Rows from block 5 of the denoiser of a small text-conditioned image flow-matching model, named by matrix and row number. Rows with one number belong to one channel. Each number is 128 + 24 x the weight over its row's rms, rounded and kept within 0 to 255. All counts start at 0. Numbers have three digits each. After the name is the row's rms in percent of the matrix's.
After each channel's rows are labels from the 100 images, of 14976 (inputs lightly noised), where the channel reaches its highest value: "responds to" is what is common among them; "lies over" is the class under the peak. Only what is clearly more common there than usual is listed. The data: made-up road signs on poles. In brackets: how many of the 100.
# convs0: first 3x3 conv (model.mid.0.convs.0.weight, 192x192x3x3, each kernel summed), inputs 0-95
# convs1: second 3x3 conv (model.mid.0.convs.1.weight, 192x192x3x3, transposed, each kernel summed), outputs 0-95

convs0.58 091:162128126122143138106123129108051144155154093150137092154145112118176141142138133110105133161089144142107146111165138136133141174141159151169135094136140151168101106104147128123145086147111146116097134140171145138138162074172103113116160188115116127119122091178130101141105126134112165137
convs1.58 100:105132164127100129125152166137153104107082182073139142140097129118109111125096130156103155112159099146156133130120160163125157103115089127119164108120146121098120134116105115109104158134107152174101121112117124149169146125099148140154073076135140096166120129088125149111116154135161104116
responds to: struck through (81)
lies over: rim (44); symbol (36)

convs0.49 095:140139115127160137121178135148026100161103110126143145145139102170130140166176110157111075123118060132145126148113141101100145186129126108139103155094149137133114104138159122123163118137135122130137136099173119108109152131156150119129105099110138110112114124108107166110130149124152142158
convs1.49 085:140144150116136173123076097173163152124120146117089130114142118116106113112132097122108135104130168113133095116184137167106134112142044137107156149156111109092091184128133125124124109084138147166142096134134113154105129136123137167108114168121118139113133104161118127133139132134130154133
responds to: pentagon sign (54)
lies over: face (99)

convs0.187 107:147146129140106114120088109131133095125142111159133120141124128121126138133144173126140118099111136082146128104133147125131125129163134118121156125182132122127125202155115126114166129153127073105146083118078156148118110148121099150146150087110106134117134149167162133143117169126131104135
convs1.187 099:104151112134129135154178131089154151128119182096154086118125123130138137131137085114149141148128113169111126156132123146141127130108150137136131142109136140146190061116157091141095110114144161107141149171123098111137125101145150115106113148167152123096100098079093131120119106136083183148
responds to: struck through (100)
lies over: symbol (49)

convs0.26 120:132122123173142159103129089145149118169142131093116140172154131155155110220088130091158156132121157105128112143132155149113146121118159121108126162148086153122108092143132144132120144130126129160107133137165122105115074144114127098137078107086092155123093126111116121104124104100120097134
convs1.26 107:131158171096106122123141161098134128105112132116136138089121124126100141066150137155070085130138122152094157099118102129118153123109079139140150121113180135153137182092105103148144131119131107095139156137128100132205146082130109138133166115164147096135145137166158130143116134133138140098
responds to: square sign (50); bar (28)
lies over: symbol (50); face (49)

convs0.117 110:158119111141136150153086134134140164114103099145127132144173090167125113130147109140132137151111160153130122098079095100146126115157133139130157143198131132131139135169055140156149097127116122119167154133125135142099145139139123128113140155148121155089160108156080178111136118099135139115
convs1.117 109:113114137113081141127163119125130102155134156110117133143079163100145142105130167132103132095153109110141167143181140151143183149113178088130077111082167141125107107122116138134139131110127133130084093149167135111188148104142139131143155124105161096185115134120154098142135116166150087126
responds to: square sign (51); struck through (33)
lies over: face (69)

convs0.124 109:101108174147155125128159155146131106166162151113111100106155083190123133119123149150122151121170171131156139091152097139155109111149145149120153151172136151128180163146104166169153127104123130134157135142107137130135118106123128120136154133141151175106162150121083169160098112112139102102
convs1.124 103:162158104095102152168137128131107103104094100140115153174095173119128137102118115100136101141091070142118145164151138114118153160137165106148081122089138115145081125104123129106112152140179126143080137135132114147143174116148151128125102145101131118179096100144148117112152128169126119167
responds to: square sign (42)
lies over: face (95)

convs0.168 078:111133097144116131109104124097093151087176119112173147133153103119142100170122124121155121115089117119109084148107129159103133102070081150132127128138159112094107097120118124118132121097128119154163170140077115102157107094115123101158149073107106158106119141126123119153096108117155131143
convs1.168 099:125150121122144140111133139133160114110090144134113092119077159120104137124142166121144114097106143123152123134128133110160137160155127122079130106095147168127140133100163149139133133195172156069170126136135130181125150119149131179121130136157149086137099117121132127126133169110064109134
responds to: pentagon sign (71)
lies over: face (99)

convs0.74 109:124098087123175157137088156075129125122106083138118093100122110123132128126111101131158108165114153134117122102150106150087112111101149105086107084105144129125116104151107090139098100135157126132127169138096145156123078090107072131124094139117115104134144112109153100148154083143071124100
convs1.74 100:111125181138067105115188104148118101099128159110142173154127092108155147115169159102078156114161128143104145114107127098165146153165113163155115145142147135161131100127080108139144134131130116119147085131127098132179157125113155136183148135109128132167093169153113088110142170148153110137
responds to: pentagon sign (48); hexagon sign (45)
lies over: face (99)

convs0.38 114:192153154133145138134122134136144109165135123152107115146126133134179141112203131152104140125145130130164159077108111131155153141175161113166122096142158149166125144139118170140172134146122107140130117101160124113139171119147163151169140140137174134148153085158125149116129121164162117165
convs1.38 095:082158101113166113151112105120150174119122150096160145114136123123099109161111123132180154117135116125109098159130153134119128113084106160110168178106119085131149146126163094090125120109148177139153177150167119160130041119120113117065125103127100136089135137086117125146130185112106151109
responds to: struck through (34)
lies over: face (83)

convs0.152 093:159141140163130140118122110108000122151100121168142127144114124095158144096161168137154126125138088143139152128121150145155150193132128174131152104092108123136116149138148131141123129170120122152140172084163130135134127145180120142104171077121149130128158125145149128155094165121169150147
convs1.152 108:114166146110107162118138165145138114101111154087128114159128132156124099133143119119098155121084140129108114134141127092110153117167056147140153133146176154114116144116135108139138128120144142117119084157113084105156168124139171143130095156124125085162095080122115158084125124134129105144
responds to: struck through (58)
lies over: face (97)

convs0.121 083:136135115145108085112121122072162129097094112110106121142086151124099142150102146121114139109092126122132086120139088144098126085087154109078120152158146124112148142131086113116121115126114088111131080125096118106142058143111107106123108080104109121119109082137132142106102107142109079135
convs1.121 139:104106132110106161135141115124099145137115124122107091110159151152137104176113130171147081123137124090120150168130158148140145097137119105125148095085114162122134097120146105185134163139159141108120101112129117106134124121108159168096087128128127119101153133098145128140128134116143171112
responds to: struck through (100)
lies over: face (62)

convs0.28 089:143150151121149154125153122067126134111185158139134121128075152112154106131149139161161148161149176139147126140132156111100151146099125167165166123087125093085065137133102146132101146151147139100128136161157114127164152081155155166095167096100129131113103104117119115151146119121168140146
convs1.28 086:132139102134136112128136110164143154123106132138111144127144116148120121131118157130117112121084069149098137143114095131149151104173135100103106147139153143136179173168120114136155119134160124094105111101113154150097142148100105108176095174129127123108172118157130145126117157120093111116
responds to: hexagon sign (73)
lies over: face (94)

convs0.133 103:153084137126105135127108087130158146123105086101132093129132123115125128136102119107122127121133101125103109122136143139130076111098119117129121087135116114123130139113128127104140100095124110110089086131147118122145043125108109117118112129109087150141081090110110091099119098149124142116
convs1.133 130:092173108111129122167108160115093121111190116135141091107153172166139136138130129117130162123113175114193143106122126122125081101125163135136102128102138105139110115148121095140130138145087089096101131167140155108123133150113146157129120117167165129139108145099149119202143108111118130104
responds to: triangle sign (96)
lies over: backdrop (100)

convs0.113 080:126094149110113134104116147119027122115135132114135130111092189119157146084107137146113115126111117154117148151134149139123146149141140110128150112076122139148096118130086087095123149160146167130135165160118128139130148087149137148159095130157123112114149079168182117121106138144132151124
convs1.113 103:157116136145114121112127146127198134142163080096084196159139077118104138132136097135103137147152098140124091135127137110110189140147079085100135112139124109122121146128140131118142148118133109174104119059131122095120150140121133136142142112115098093169111133099126132101130141165166101152
responds to: triangle sign (76); white face (25)
lies over: face (98)

convs0.80 089:110137126097108127143112110141170156104102145067132106145138116109122149167118142142116122123125165091113147156133123176112128084111146135099090136122127114097141119127153099126165133112144160126138070099071113146121117150112163091142112113122115085115111093100158139149089133106100107114
convs1.80 097:161105123134162124135146136115105114123183093171115141124132161120142101067145094104147136123146162131154147121110151115151095142104164151143140102128152112148112064172061127139107100129108096144088172201111182092138138128136115177123131139127108156104115133106093107163136093109126159142
responds to: square sign (41)
lies over: face (52); symbol (31)

convs0.29 072:119152133117124152127086108143124166154114139122148135104137122109099145099124092151065126123139101121109107140128124110123150015068116139155129160144136130142093162138147117119119141074107119130140121120063115112142120149146141112088131167138161128091100149107140137143126138104144147125
convs1.29 093:127087128138118136126145105121118128100111120121105140148110167088157099142146140141162140109141111092119166151163133123120157171132137088116128067134130158093133110098120149097143124159159163129133145106118148135154151109117117165127121126107113128155174110141115094122123133107161116206
responds to: hexagon sign (45)
lies over: face (100)

convs0.173 108:162152139143127125151129120164163142162112126158186151175114087124116117109158139118145125165143145139117163140158072118144158169161145125143158146136124141137194142153140114141153144158114131117126108166139131154146166132104173157151160152157150140123131087150180134153106148130168149179
convs1.173 082:134120137142154134117152112110136100115174166135090116094160181130161111141122146099119143105128107167145135138141167140153130101104139137130094139116125085167087128124080134101083142083141138147148136095152123128149132122180097108113125113102139145148115139115118141134144106158097102137
responds to: crescent (48)
lies over: face (62); symbol (37)

convs0.8 085:097140099129127134098138134142067059131107130136196136138163122164105144119127120145145086117142109116118144109099140121176149100123000112099138156110102126104112150095140165124110098118151127126124128124111124121111158146147124121158127127129125171089155175109139152145128135109152143118
convs1.8 126:159132128161129118127091139119183137129137062125070161178125111108147119137130096117139143137138150145125104163138113109109126169167054105123136088133151101101096113141131140113159152120204114142107120057140117109116136108143134121099146128089111105154132118139109163076160121142153112180
responds to: circle sign (41)
lies over: face (93)

convs0.97 100:159124135140107112118154110117127182123136137079102156107144087133104135174150124134099120140136099177144130184113130105110129119144110101132178179155119138154156138104116097136102125088147160139124143146158156126172108089134139114080119145157112155111133131133100155107149157133132133186
convs1.97 105:125150117104144128131138109142172083110086136148168099132107173168141115102150171116169165092079163109168101089140133126140131168131128137118115145123131096121097156144135114119134119129111151127156153133153138103098157169085154142173110120127144128167087123135180123167138115106128124087
responds to: struck through (41)
lies over: face (69)

convs0.60 071:142115111139154116124130123121047120144103082165123109134129134150129140105107111102113130098145130112118147096141145106156129127172038119081118122108080124131108120101102121140113128146138123109113154127072119147104119152136105165145113123101140133084139162138135120148146133120121117088
convs1.60 119:138128117180117098127104145126148150133118081142120137154123124114136134137105108141116110138133148127136112134133102118140116147166058095118125052138145120108107134143143151101142160116170088149132098088124131111129146112159172076097144142096101081155142121137160171072130126164180114153
responds to: hexagon sign (50); circle sign (43)
lies over: face (100)

convs0.102 089:058139150132133124126136139093077124141115123112099129094088162113097137141107106129133155116087096168103092106135105150130140132125114125112142101120111145106134171133102129132084080124080109129140146129126112115140097103111098095055120156120162113131119102115112135135127098104140109092
convs1.102 092:164109107095099106104168142102109118135142114136113164127117105160146128083122137158127126163151112112149155151109117120109155171114202098121132124131141098101166077158146129148116139147130093153099138095111151089158078118120110125132113123091134142144145149151117136167116074122146121139
responds to: triangle sign (89)
lies over: face (51); rim (33)

convs0.39 103:128156120146165115158115122132123147132132133153115124159104148158137140138147114106153169126146143154178152123134172153152133122133141136158135147094132125131182198185088150142188118150144123160116167100075106113151162149126127136095175116162140176144128101131132182129131139172115125121
convs1.39 092:125161147118107159087149144155106112121119162126134148120122121119094116078143132148080085110108094081087114174161092069104175132150155118111134123129147127150106080085143141129082134090142132127144137136163160151104133114120161125141112145103130091126103124124119134104126152104151119162
responds to: square sign (42); grey face (37)
lies over: face (95)

convs0.160 085:121138136121159144098121122145000120152144129101118153128084149115116124108138164129109091142162054126134119117115131098112118126111050120137121159120148115100147131123132152100134132100119140152142145121158103127143148151118127112098115112143162123100140140110104124127141130140155119153
convs1.160 102:152139131154133147121142087129092114142106152123160089171124108142158134146146129137161165087133094162115142168109097139086149136160039110151125103102138203102139163110145126134116098150136117115146117124118115138106154098137141132132101130115131140182131080155140159064122119131159143152
responds to: circle sign (63)
lies over: face (98)

convs0.19 105:132126092111109127114142121123142143156103099108124077132145104105142092146119099134105106125111107113103089160135135125099078091137101134131087127128103153116131140113166163113144081104111112097112108098141124112103068118107119092113115129081110128082142109121118104116125110128113117118
convs1.19 134:093138145152097107139138074148106135136151145134130189052144123174117132132117137111100151152155122134133139105117137125149130115114149110114106158151097069118148121116110116128142122082102139155109098132110095126130089153144086152134147167158130146086154173123110144171127158086086140142
responds to: square sign (68)
lies over: backdrop (100)